From a checkpoint of a small image diffusion model.
Model: arch dit, norm layernorm, activation gelu, width 384.
Training: 8100 steps, batches of 128.
Data: 145000 training examples, 7.2 epochs.
Rows from block 3, named by matrix and row number. Rows with one number belong to one neuron. Each number is 200 + 30 x the weight over the matrix's rms, rounded and kept within 0 to 999. All counts start at 0.
# fc1: MLP up (model.blocks.3.mlp.fc1.weight, 1536x384), inputs 192-383
# fc2: MLP down (model.blocks.3.mlp.fc2.weight, 384x1536, transposed), outputs 192-383
fc1.828,196,226,206,187,229,187,174,177,167,211,181,211,167,202,210,185,195,171,171,213,165,236,203,186,170,216,203,218,193,232,191,191,222,166,234,237,190,208,202,216,208,187,239,199,162,223,199,173,240,236,205,163,200,194,203,242,227,181,303,172,226,162,234,244,216,183,193,237,195,104,190,180,175,243,110,218,169,194,208,192,197,214,223,294,187,232,204,217,192,232,182,235,210,200,219,237,217,185,196,176,186,208,172,223,199,176,216,226,219,246,245,228,162,179,211,204,205,234,163,197,270,190,207,248,223,187,208,287,198,179,185,175,208,184,175,212,163,195,117,185,218,237,218,211,225,176,226,192,210,280,229,215,171,179,173,136,172,211,186,193,213,190,209,232,186,202,203,218,193,173,185,209,174,213,223,224,187,234,192,212,209,251,193,186,185,196,189,213,200,254,249,169
fc2.828,225,194,191,257,186,240,258,226,204,198,187,235,264,182,169,168,181,236,216,210,175,208,189,171,216,200,215,204,222,151,201,166,186,292,202,206,177,250,205,203,170,175,234,218,217,195,196,252,180,182,209,200,244,194,180,230,239,177,266,192,212,259,182,218,185,178,232,213,178,248,199,204,198,181,237,225,191,189,203,161,247,175,163,256,212,199,179,212,148,192,194,235,173,151,210,204,186,190,183,118,147,189,184,188,192,212,210,193,248,214,205,198,191,202,177,190,163,244,244,179,241,192,199,216,228,209,157,122,148,230,142,226,180,184,209,209,126,158,240,199,233,202,237,205,204,172,230,209,166,140,186,152,218,244,180,210,217,225,176,195,176,173,225,226,151,188,211,157,196,203,229,147,207,177,200,225,215,147,185,208,169,214,201,213,192,200,213,149,192,209,200,210
fc1.829,158,211,167,177,179,222,182,179,150,227,220,234,189,149,171,177,177,218,203,191,184,147,175,156,157,180,161,188,213,151,189,186,204,160,191,194,177,182,213,167,203,200,182,182,182,198,220,235,189,193,209,223,145,204,171,229,220,174,253,196,239,175,198,216,181,213,193,225,231,222,195,154,175,231,159,202,175,187,191,206,185,227,218,192,181,198,186,174,193,224,204,170,184,160,185,191,213,214,179,230,194,233,194,152,180,188,218,172,217,229,172,217,204,167,163,260,221,191,212,207,178,212,152,217,181,189,224,178,207,187,222,166,181,187,212,213,174,217,88,189,154,151,191,208,239,203,167,240,181,202,214,207,216,178,172,255,202,209,235,161,232,220,195,236,196,165,216,266,245,214,184,227,227,273,185,186,221,130,191,213,234,205,171,181,253,198,185,243,202,218,197,198
fc2.829,195,173,208,243,163,219,225,194,136,200,179,173,201,184,177,225,199,192,192,189,206,180,177,133,212,202,251,194,209,182,186,178,193,229,200,205,191,188,203,228,203,219,231,186,195,195,172,156,236,237,209,191,203,221,201,203,253,180,187,202,174,238,186,208,193,206,233,236,191,202,205,229,191,244,210,216,195,242,208,212,210,186,204,220,204,198,180,150,224,165,188,193,252,182,198,179,189,202,206,234,224,221,202,199,170,226,229,143,215,245,216,236,207,208,191,174,214,236,213,214,189,205,210,218,207,191,207,236,196,235,197,232,192,167,161,199,154,181,215,210,182,205,233,199,213,204,201,168,180,169,185,173,184,224,223,176,246,192,209,195,157,208,166,214,205,221,193,222,246,166,199,184,204,185,184,189,166,202,225,182,176,203,189,209,197,204,203,166,186,210,213,208
fc1.830,164,156,217,227,195,222,182,188,191,188,201,216,144,192,208,223,188,214,221,215,207,211,190,189,211,174,224,209,185,223,144,142,189,233,194,226,208,183,206,208,259,165,198,191,155,198,199,192,207,181,173,207,191,203,216,197,241,219,174,204,206,213,167,165,153,290,182,181,198,266,235,203,192,173,225,205,222,234,218,174,203,190,181,226,218,229,206,186,179,199,138,184,190,203,185,239,145,195,210,249,221,242,212,208,226,155,215,205,246,151,185,231,245,190,243,183,189,236,149,203,160,175,212,147,233,212,240,148,222,176,168,228,220,197,218,289,139,190,222,190,251,146,193,177,183,221,190,248,210,157,214,230,183,199,245,190,198,175,187,203,221,254,243,194,186,205,201,181,234,215,203,248,190,189,198,229,190,184,243,238,271,207,201,201,198,221,176,200,228,191,159,209
fc2.830,164,220,231,225,178,173,233,201,211,186,217,186,225,214,197,217,230,203,221,236,238,211,159,159,204,165,198,168,214,205,190,180,211,157,229,203,202,195,220,201,205,199,178,185,247,198,246,221,190,207,168,193,195,186,189,178,140,233,109,193,192,244,280,152,235,150,155,159,217,156,148,223,155,176,220,233,190,202,211,182,246,223,226,226,260,180,192,264,223,179,229,274,243,182,183,249,223,228,264,154,194,177,200,225,213,202,212,242,143,162,225,243,159,226,215,199,195,196,232,174,167,168,162,208,134,239,170,229,153,142,188,168,209,257,195,222,124,192,201,210,199,242,172,214,196,233,210,246,157,239,179,231,186,190,167,195,192,258,173,213,181,149,235,177,243,179,163,191,237,276,214,170,221,221,217,182,215,198,236,147,209,232,199,168,189,207,197,189,168,238,187,233
fc1.831,246,220,218,169,184,183,215,209,198,158,276,175,123,144,193,229,182,188,224,170,140,234,377,238,215,221,163,204,210,192,208,205,240,172,161,220,163,232,195,205,194,234,194,134,264,174,121,202,148,204,228,172,241,140,221,139,197,172,118,188,196,211,250,189,210,151,131,159,217,277,202,215,173,109,200,185,295,201,158,181,212,174,254,174,248,195,143,216,224,180,175,225,243,205,242,219,230,304,186,199,230,198,211,224,281,192,171,234,178,211,246,147,194,146,188,164,154,192,240,183,274,239,174,181,196,254,192,147,205,203,215,196,227,273,232,212,240,238,183,251,197,189,227,220,167,249,222,200,267,217,211,181,213,229,252,218,172,182,190,229,189,159,158,250,213,229,186,211,120,207,235,247,196,177,300,203,239,176,236,193,194,233,218,216,179,197,205,228,188,217,237,206
fc2.831,194,210,255,222,160,131,224,211,194,169,287,192,247,125,160,214,153,191,189,221,201,304,249,237,198,195,248,211,220,196,147,213,151,206,156,198,148,174,223,183,172,252,195,165,171,237,194,185,193,221,172,209,198,212,200,214,139,168,97,184,203,260,168,170,194,205,180,209,197,188,206,241,180,195,213,240,180,169,155,108,204,188,248,183,217,185,210,198,211,235,211,204,180,179,158,219,182,122,205,242,197,216,189,168,174,186,192,168,211,215,163,163,199,213,174,156,189,211,211,208,242,212,214,226,145,187,211,252,239,188,171,203,157,284,234,214,173,182,209,175,226,208,173,193,214,191,169,214,310,246,159,201,184,228,154,227,153,181,188,211,220,193,188,146,213,172,224,209,226,220,218,229,186,222,348,248,206,183,216,161,266,241,193,176,193,184,198,206,183,191,260,179